python train.py --arch="unet" --model="image inpainting model" --dataset="rendered solids tumbling over patterned floors" --train_examples=195000 --image_size=32 --crop_scale_min=0.8 --horizontal_flip=false --rotation_deg=5 --task="inpainting" --loss="charbonnier" --norm="groupnorm" --hidden_act="relu" --weight_standardization=false --widths=[64, 128, 256] --blocks_per_level=2 --block="basic" --dropout=0.05 --attention=false --upsampling="pixel_shuffle" --init="torch_default" --residual_init="none" --optimizer="muon" --muon_scale="match_rms_adamw" --learning_rate=0.0023 --momentum=0.95 --nesterov=false --orthogonalizer="newton_schulz_5" --adamw_lr_other_params=0.0016 --ema_decay=0.999 --max_steps=16700 --batch_size=128 --epochs=11.0 --lr_schedule="poly" --final_lr_fraction=0.1 --warmup_steps=500 --weight_decay=0.05 --adamw_weight_decay_other_params=0.01
Rows from block 5 of a small image inpainting model, named by matrix and row number. Rows with one number belong to one channel. Each number is 500 + 25 x the weight over its row's rms, rounded and kept within 0 to 999. All counts start at 0. Numbers have three digits each.
After each channel's rows are labels from the 100 images, of 14976, where the channel reaches its highest value: "lies over" is the class under the peak. Only what is clearly more common there than usual is listed. The data: rendered solids tumbling over patterned floors.
# convs0: first 3x3 conv (model.mid.1.convs.0.weight, 256x256x3x3, each kernel summed), inputs 172-255
# convs1: second 3x3 conv (model.mid.1.convs.1.weight, 256x256x3x3, transposed, each kernel summed), outputs 172-255

convs0.239:527502497543492462469469500519524474524489477475479495495520467500527498471483477475494484498435512521516515530515480505526484522503491470514498482508531485518513510475484495562496539509497506460468496474484518486489513474465500504466532478513539483491
convs1.239:521509531509504504498451467499434511463489458521461446473496488471548486530514484481532500486503498545485530523485496508495512524496495472531498530544496543489470506453480501509521474502540537528522497497464487506459532522532515479524512502463509502477
lies over: star block; jack

convs0.26:504509465521479528507515527498521474486532542549486465471500504523497493522509470499506512492432531458515484504503521489487482460496452522498464521511493527462463479470493510530545460517479499544490538496547529485477501508497498513494421471518495500476
convs1.26:477527502507478470504462501490487518501495507466459444456501530514511523478527493496535523512502514534492541506487506429502471554506469516490482513492487527464474487498534482463536482541498521493549505467528532466473520526501523515538474526552517504469
lies over: jack; star block

convs0.151:537545521498555539487486527468497479482486497494564512521472486458538474499517476514508534474491500473517528533477507511441450495485495532483488551463516552531501501487466491523494467480506519488531521485476498494456518486518482491510517503481498466451
convs1.151:521517451541458473475477491493521492536497488474499485534544495472516488522536528462492493503453513526497492499504504497484509512486490503526516504467489459477533528519523508516499497495523516518524456485490495504466518491488478478517482468524513519465
lies over: jack; star block

convs0.1:508498532532534500470524438459513467501524467470554524476501518491469481484590516501500479470459528505541526525539527505482479516457497521476497529528485500502491523492512491578500495536488486502496529510484523493506485507491488490488440487522488456521
convs1.1:531496480537464466498486486539534497494511515491478469494496539512517511510504489518505518486465495488486523503497514488496465532484493533514472484507486509513476469521517505472477508491502508470548535552454474480492517539487491500483489499498508497491
lies over: jack; star block

convs0.111:495494528503528510470486465509496441513483482466484484508494530480489454498489501494508510439452484501539530512475602481486518519485486499514498498488511483502497482503538517500534477480514457484519524503469492517508514489472508508501535511489500489491
convs1.111:478492496509535541492477477550519509540491496525500475494514492510501505499504508464491493475508521489463481514519472494498534540473475496519467491520497480555503488532548502546500509455517496506539487514466464503537515464512498510537509489510483534530
lies over: capsule

convs0.177:534523516522570517494524519497511489547491482502516524494435474485516515507516495503542527479468492492501496528478501487502494506501494567576491531423482542491470490487472492499494508486480526524523507505448519507487507477523513507476498474499479467492
convs1.177:520544492481501457547503465485522499494491498479511457471499509529531519474486519535537490537480498523532503516435497506498460502483505555514555497508528501479491488487504495516486492506493566503486507478473480514457480492489485492519468460521470480502
lies over: jack; star block

convs0.40:491496504494479478445464510517521488480461535506494441493543493493509485536480503508518510487454508504505508478530494486455517503494495487509478492481481548464468500518507522498495482498486523512459521497496509488519523547453512484482519465490476491502
convs1.40:495529537509563500502491448501540527487509511490523509478498499546490520500525521497523532483504532509532508494543491500507471469456475515486486523486500530545471484495515506504524519496508474495505544518519496532504453505439550496481497466512468489436
lies over: torus

convs0.213:529536475521508527454481509526482542534483504518487457496475463461504501470494481486485493507452491496496490511501499500447477509529468517513505509519493481517493496485507469489499553471475494475511496514494527493459524490505497504459464524501529492509
convs1.213:526503493517494471546540469485497485509500514472480475509493489465490492510488477522489486463464476524472503508524488470494473502502452494552497473512486464481464508494545512496493539513494471512465486490517507515492492490505510462524503497522532547506
lies over: star block; jack

convs0.38:551494484558497476482498509539508474513527482490466458488503496475504511480529478506507528543475484484448499536492504482478497529493477502526477487527497537498498473466498495512499501533480514505491525472492527468453493493493519481500451480553489465507
convs1.38:510515481498484478518490462517509522522524540528429434495507481490521497508529485486485504537473499527487511547481507494507466499514474526527481505494478533492457475448490499493473478491508516505509514515471482520457540515503498474493510503508494538513
lies over: star block; jack

convs0.73:519495477531505533476470495490514499509527491508488468459458520505476497522490518526463471537490472482489492510473449523492516489510516483498536478486513468523501531477519498564473522522450537501449499479502491474503475512519524491499514507532468499501
convs1.73:536489513498500494526521521494512507526505505490513477498485494472536535544483456487490503508485522489487496542484491489501451521530479512549513542500477539501469499496512509499471521548518457504506469492486479509477523511524463495491436475507499554537
lies over: jack; star block

convs0.70:544502514531424507482490519510518479521540499531458429494470529426494510475461519505525497598493496522481445532516459520485498512545489497520493494481479531476525517519519507517518515461542483450507492505522531512469489504537461508497506477528497490511
convs1.70:489474477534537512512548487524486458481519511555512500473482468491479501481476502531493530495498471515505495501511486488505521509508488484528502490498479504529501486504493456481478528519534459498509484534497492472488536488538538502484455527526483500514
lies over: star block; jack

convs0.194:543504505525526494454511492521504491511498497521463448550469472477529520477519492498504486515463508505463493515484442504499485503506517501541513498472507531511491498494498454503497483551462498506454507470474514491408513532509486505498441470518472476508
convs1.194:519495471491490512484508485493485511505520510486447499540522466474534522517468440510518517531494516533520509498531504459524481477509488502506496512484491508474487467443518475466445511496495459484473529475489513455422496513512508577515467466496518535516
lies over: star block; jack

convs0.37:505474504489506520447468487508483494476498461479527486507526472466501519501521495521487485529506500499496486500509488535530521472490492499477475489493511508515463538509538494529526522523469525492508469505486505463486480528557505492486512516521521510515
convs1.37:512477520509467492518497523515510471536481519500463457515475468448481514542458453490480460541453492501493490502515494466517477514518469488535538539528493508465452467491522507478477501496460494506514459489486517488450548521495469505505490524546510529528
lies over: jack; star block

convs0.138:550512503517472567446512507489488524512469491519479512510493454489519517493424509489499505505451517480509494518487471492464492523494488502503508508464545538513477493483498531507479533449490481450474490496509515496463515499548494519490493500525508478497
convs1.138:547496508518498501472486445525471450487509495490497501510499512481528532474513466498530476497482488515531513487535481503498479540487520529510502495534494539499499529490476503499528484479477517507536469483478514496466518489496505496493461487513488473472
lies over: jack; star block

convs0.35:506504475478515510489519483527511461481506528496506463488501461466504483540479486494499493474461513479510512498505501491463503477483501506479484499458492499520501493485530514485489512484464504490463541490517490476480528487496527472470513473484506494489
convs1.35:517512534533517491541482495490525522479525517491489503492503518520474516505510560484492507494467493491503520465509533507493480472466527470520453476463494524520476484482514497471494471512476510500475509505513476496551411498463478513508471475487496516492
lies over: sphere

convs0.133:556511519526459543479470515497496494495517494508498488478481494446497512475470505498522499501484508496502515497493463536492474504476510508565496493461517517507485518518489468538482501477492527459506464485495519519501512499540473492455466495532519478528
convs1.133:533500491533475454488491471534515488501522520485479482513466487465492516552506504544500486551461501506513495532511516451487465519487502502518529508518506558463481488500519477442463510534487498519512479459481495533456502518520505497509499534552505512518
lies over: star block; jack

convs0.176:539511506494533477503517476511468533513483514520536477526514484462492524543490489490493471525529497495502495524530490501513474511506493520525473501491466510470481493516483452531487468577493523492474479465501535490492449512517496484491473482518464534485
convs1.176:499487489497504494489524512500546462526478499515496496506492491493468500579493499537496520479520504498477496576507516489497483521521442524532510516542538442503522474516504534524472506526558503552460511510422487495471543503508489463497476490485477502504
lies over: jack

convs0.83:524502498558532523520549477519521495511538526520479479491491508489471552514501521542526505488461500510508537507499492527495521507466538501551487476480482507519510483507446526492473505575461500536455476497508533540518479514462511520507474479544468513523
convs1.83:530505474477560465512497511534503508514543492476492491481475526505502501525504483518524553477478517517498522495483507462509483476513502553508541531503492525466506492521490459500482477532505458503528535484498490521445546534487569498483500472517493521487
lies over: jack; star block

convs0.87:545506485516506510467480496532499496494483488481443483470473543476487550488492513498502474506476483563465466475438462513489485482517506500496510474458482516493468500459568506449508509538495495541507525494477505466491517517508521520515490524523449491527
convs1.87:503536503473494467485449500534516499532524525497511459491496500482504478517500483466506484545484508504535507527509484485530473484486440510539518535558491513489501484479488473500463512504491471514514486471516520491431518533490515518506484454514500539532
lies over: jack

convs0.90:509518502544477546490517499513464515463507503503512456507452458451504505508459485521532458529450540504522465511490499471480500514555500522560497506512501556477473510488514510508524504475512531498446485526490524467459473508504447519477482499535486493509
convs1.90:523481456472554487472530478491471455528498496481502495512504463464502523510496473545535523520510497506545518504536522450512471505513480495505523544487472512477506489494499453475481505491502477491501488501489536518457507560508532481518445520533487504486
lies over: jack; star block

convs0.119:518500483510460501453488473476499469478496467504496463517499483494491524494471501518522468499479519519528460511503468503507536515537536499556521503490507566454480517477498494502529521493498508473476475473514495507472512523515438512485499506532507523496
convs1.119:495475495504510537462504496501500485519511533495510502501470473462506527527481482520544503525511498526516509499507529490532489497505473498521518535539498530464504438532511483499476520519531495522536454489507541482436514538544516528516485533530484545515
lies over: jack

convs0.2:516490510518532529477514514491474490514528515503489484548521471477500503534548471512543489481469490493525507509464497516460469499493535497482477493537435539486475506513461462547485496554481515539454501476478522551439498511513510515513504462532505453497
convs1.2:531496443527495519466526472522488508534499484529476527522483463518516509534471453529536536533473513488488502520504544486510471515479508514506505517458488513496506476478507508474445505440489491501471522505483513504457481522533531514517498494541507495543
lies over: jack

convs0.175:497489475494506490499508506508531466486489521494514457502521485511498506541478491516505506503482536503519531515502499508462430524537484516491512512462513497508480519491496504446491529468526479474447530509524520482497551498519537542494548493499599484489
convs1.175:480540508538499474545503490489503479499481487503524503558487544584495515521516549498482481467461514499517499482478515532458482504491466498475499469455527519523508503456488460502543490494494511526499483507527516470494449533494469489463489512467484502478
lies over: sphere

convs0.121:497500510522609507486519479481493476521492517495498493485491523483499494526528501506522529525504475499504499533475549500484506549471467550535481536498515512491490509483502519471483512575491508511484497527486520500476488481498511491494485483486527469490
convs1.121:541488475503518498502495478520523501503494515449508506478476526484523523486523500530498532478495477465506517515475503503494485543469476561522474484517519453515471503519476470503504484471521489484515529483444456521482509479529519484508541500488472471464
lies over: jack

convs0.152:520527499502479447504501483536460516526483492516477477459524517511534527500514522500510505501436480540498478556498485539498494559503499536525523510445482509512505501487517499504511538558502494517506491479501526496477484443533501520501513486524490482520
convs1.152:511495523519510507529488538487515462500506525447523483534516498506517507502501497497493462519518524507564517552494535467490489477510439522523506499506522527487483507514505454501512486546551502567485493415497518546473530542531491517536521507516536544507
lies over: star block

convs0.56:465506475516490542520476452493509537473511482476524470459501478452519473523514500517507471511496531509502460496480471503510513498493495481501530463529512542481500506474516504538523480484462479447478435485499485479476476523507484479489511535529487531544
convs1.56:499454508506494486504505521493467483538499485507481457497498490468527528535485481523511501528535507528478539526508503464514511524500491473500498593544504560485444451517509514521503534509486501521499480483527518504492534530482478488498480524535515515509
lies over: jack

convs0.49:537508492535497528489506511498503481540478483495493444457470502504499503498500458507511494528472477534491501510551499478455494525451516475507500491460497516512515524484511535537498498523500520450517512514475498525503529483501504492504518510522474472522
convs1.49:505522493508494473542494464508519526538552475518492477480510515493497474514520531482526518525473537494526509525496486483511478523490457530557491490517488493485493485502472472481478511529523508528521536480497500521470491525545501490481532477535537508514
lies over: jack

convs0.31:529525463523515554465492481520502541494480492514524459503500441469505482488476494524491480507466497481505490523459464495476511485521484511498521522494511536423489506465527510499511469471465510474477481524501492475485502517499463491472498516550467523504
convs1.31:545492488532474484520494473509480475499494457492488438500484462454512509539464471538518501510504495528524491515536493449529497541534455500528517533508505508482469482517535507504490530488508496492489474489492495509459493504477499466496481502540515546504
lies over: jack

convs0.206:529476566508540481520496511503478486514499507494497494501477500510500478500479491477480500467432505456474502505457474505518528496510490497511508515514515499529504505512473470575466486480505493528476511496447513472475515498487519470503535499506467487504
convs1.206:468484510515498474516518535442493505499502465491455475478484464512505499527514496472508495464533518508477466510499491494490514498487523512549473525441471519501499477476524515489535507498531476508502502544502475470540521444461473522512470488513494487512
lies over: torus